Rows from block 4, named by matrix and row number. Each number is 200 + 40 x the weight over its row's rms, rounded and kept within 0 to 999. All counts start at 0. After the name is the row's rms in percent of the matrix's.
# fc1: squeeze-excite reduce (model.enc.2.0.se.fc1.weight, 32x256), inputs 128-191
fc1.1,143,205,186,203,218,128,200,141,196,170,153,214,154,227,208,194,138,170,128,149,213,202,202,259,167,157,238,242,209,196,198,272,193,208,127,132,201,187,142,180,161,173,149,217,170,240,187,184,214,153,236,323,172,236,206,195,246,177,231,165,241,174,148,171,191
fc1.2,131,189,197,157,167,163,162,175,178,158,195,268,178,201,198,185,175,240,185,159,220,208,159,214,124,184,154,101,184,184,208,226,102,218,177,127,207,259,104,144,171,182,202,229,166,162,178,158,180,162,171,221,191,165,165,171,135,211,207,202,235,149,157,209,164
fc1.3,118,211,185,305,251,208,213,270,184,152,224,197,203,196,233,148,225,290,164,218,218,250,159,214,230,249,266,36,172,204,220,263,259,195,176,197,217,188,184,197,208,180,118,174,187,208,187,217,160,146,167,168,155,224,230,207,186,170,172,212,137,234,197,202,189
fc1.4,016,230,185,235,107,97,239,218,151,172,204,221,129,168,215,167,234,236,201,235,253,262,229,254,272,147,198,207,224,219,110,182,207,226,153,224,204,218,193,234,219,205,199,224,203,169,122,152,132,255,166,189,131,163,171,186,192,184,163,171,260,174,249,237,215
fc1.5,042,206,188,251,251,263,215,222,175,248,190,226,255,232,208,180,200,148,236,198,255,240,190,166,185,265,168,129,166,151,170,225,113,194,213,291,193,237,217,167,200,214,288,205,99,224,188,174,191,114,222,247,261,258,280,167,186,299,185,203,198,243,114,168,224
fc1.6,157,230,172,181,220,167,258,133,165,149,139,161,122,241,190,198,189,190,102,146,186,224,138,216,219,157,189,236,126,134,239,231,195,148,150,95,190,172,177,194,210,193,140,183,200,189,198,225,163,146,158,254,224,163,157,165,74,201,250,161,226,154,157,159,159
fc1.7,117,243,189,282,283,129,222,222,275,223,155,191,163,234,228,240,209,229,205,194,294,219,251,260,243,220,235,214,231,222,187,251,261,236,182,139,253,143,233,165,191,165,220,239,217,320,248,234,236,201,239,297,209,156,206,167,204,170,217,238,215,220,219,254,203
fc1.8,125,203,219,162,244,245,223,246,224,209,263,219,232,232,249,241,195,178,226,261,223,201,255,266,197,260,221,136,211,182,192,202,296,215,193,165,229,150,120,225,182,149,218,188,230,272,198,197,262,207,225,235,221,237,233,167,297,144,250,185,210,237,266,266,236
fc1.9,025,191,173,241,155,212,192,152,145,202,213,144,274,244,214,261,199,180,190,210,170,182,265,216,161,286,190,146,304,278,234,226,106,209,208,243,235,174,190,286,150,183,227,262,217,159,178,215,222,233,215,217,215,199,242,196,302,304,174,199,187,206,205,194,200
fc1.10,111,210,145,226,202,191,228,166,219,184,217,223,117,178,192,199,173,219,203,231,170,204,255,217,92,213,204,226,198,242,193,224,186,238,218,165,238,219,218,260,122,169,206,268,241,231,201,209,192,242,256,203,183,221,236,213,158,193,224,193,198,225,179,188,179
fc1.11,053,172,188,208,210,119,145,228,234,209,217,247,267,186,196,262,150,210,204,181,147,166,145,236,196,200,176,135,204,220,178,166,178,231,167,234,175,182,147,124,180,223,251,178,268,129,193,160,192,228,209,192,239,216,251,184,238,193,213,152,199,229,195,171,251
fc1.12,008,215,263,172,212,196,130,268,194,198,161,259,220,157,122,177,217,138,223,187,206,150,228,176,177,222,161,217,259,158,162,240,196,169,193,250,132,283,236,150,208,197,272,177,178,233,236,257,207,236,198,137,221,240,245,218,208,254,224,243,218,184,201,191,237
fc1.13,044,219,173,166,176,180,172,142,158,244,212,267,331,178,250,143,163,238,151,229,216,143,278,202,172,152,287,197,172,205,203,188,243,166,266,265,205,181,227,173,187,271,238,179,268,197,228,210,248,184,192,166,179,214,217,225,232,225,250,112,204,203,158,108,183
fc1.14,007,233,163,215,239,175,152,165,186,191,191,292,195,203,200,210,192,223,134,193,192,219,223,210,296,196,278,158,94,105,174,190,129,167,128,189,217,242,195,150,158,190,189,180,157,207,206,180,180,185,219,245,176,215,205,217,307,251,263,220,217,259,216,199,189
fc1.15,059,184,173,240,221,244,155,155,216,191,194,235,384,208,207,140,142,154,144,217,191,187,249,186,211,238,245,241,269,224,201,224,141,183,214,301,219,237,257,166,214,193,271,208,268,134,208,284,232,182,210,197,166,247,201,136,223,218,234,133,218,186,205,213,286
fc1.16,101,181,184,117,198,237,202,208,182,242,251,170,206,149,255,238,241,174,219,242,233,180,182,249,144,138,231,235,172,128,165,235,271,221,229,220,173,131,196,215,210,206,160,158,237,219,197,117,211,250,227,141,178,227,195,198,143,192,273,155,202,223,264,239,203
fc1.17,125,205,182,226,189,176,169,231,179,107,156,219,196,231,196,214,138,200,131,164,199,231,126,237,132,196,131,144,263,202,122,231,182,142,164,154,237,258,82,241,153,160,122,230,228,157,178,194,174,152,165,193,209,216,191,160,152,195,218,188,260,184,205,204,176
fc1.18,006,207,199,165,157,192,156,196,264,126,182,312,190,257,160,226,154,160,202,225,217,204,226,213,294,148,273,230,164,215,217,240,191,182,158,227,179,225,223,199,234,175,177,142,253,250,177,203,223,165,175,186,199,234,247,240,167,166,165,123,233,181,254,239,221
fc1.19,126,136,209,169,233,155,133,221,177,176,141,253,208,202,210,263,192,198,131,181,244,239,197,210,233,186,239,287,172,237,243,244,210,209,161,154,164,186,168,162,182,197,215,262,221,226,198,251,212,185,177,215,223,231,223,206,179,209,166,255,209,134,202,152,176
fc1.20,034,202,149,242,236,196,186,256,195,157,240,239,148,177,257,189,216,184,189,159,149,223,187,192,275,198,198,281,221,218,203,248,251,171,187,272,182,275,158,206,186,201,275,226,218,175,208,197,157,184,194,192,241,218,201,186,225,146,157,190,174,209,212,252,194
fc1.21,122,200,241,242,191,280,138,156,218,290,247,255,193,224,200,188,191,227,188,221,194,240,215,211,256,302,197,183,239,190,258,176,245,223,221,282,238,157,170,227,184,154,281,229,186,179,213,226,203,150,224,195,155,215,168,154,271,240,200,256,191,152,214,166,206
fc1.22,130,131,202,64,179,255,155,266,240,196,153,188,154,239,216,281,196,185,166,196,207,209,187,234,133,203,139,220,202,181,222,198,242,209,163,95,206,248,109,165,193,151,166,210,240,184,208,129,199,275,163,221,237,152,207,218,112,172,226,223,223,191,256,210,212
fc1.23,026,213,224,233,229,143,225,169,168,154,195,240,252,207,220,181,258,240,256,236,207,223,185,257,312,116,196,181,232,221,128,140,181,198,215,298,185,243,188,177,189,207,210,212,211,287,176,123,151,144,243,232,180,204,248,166,232,158,228,189,213,160,150,167,230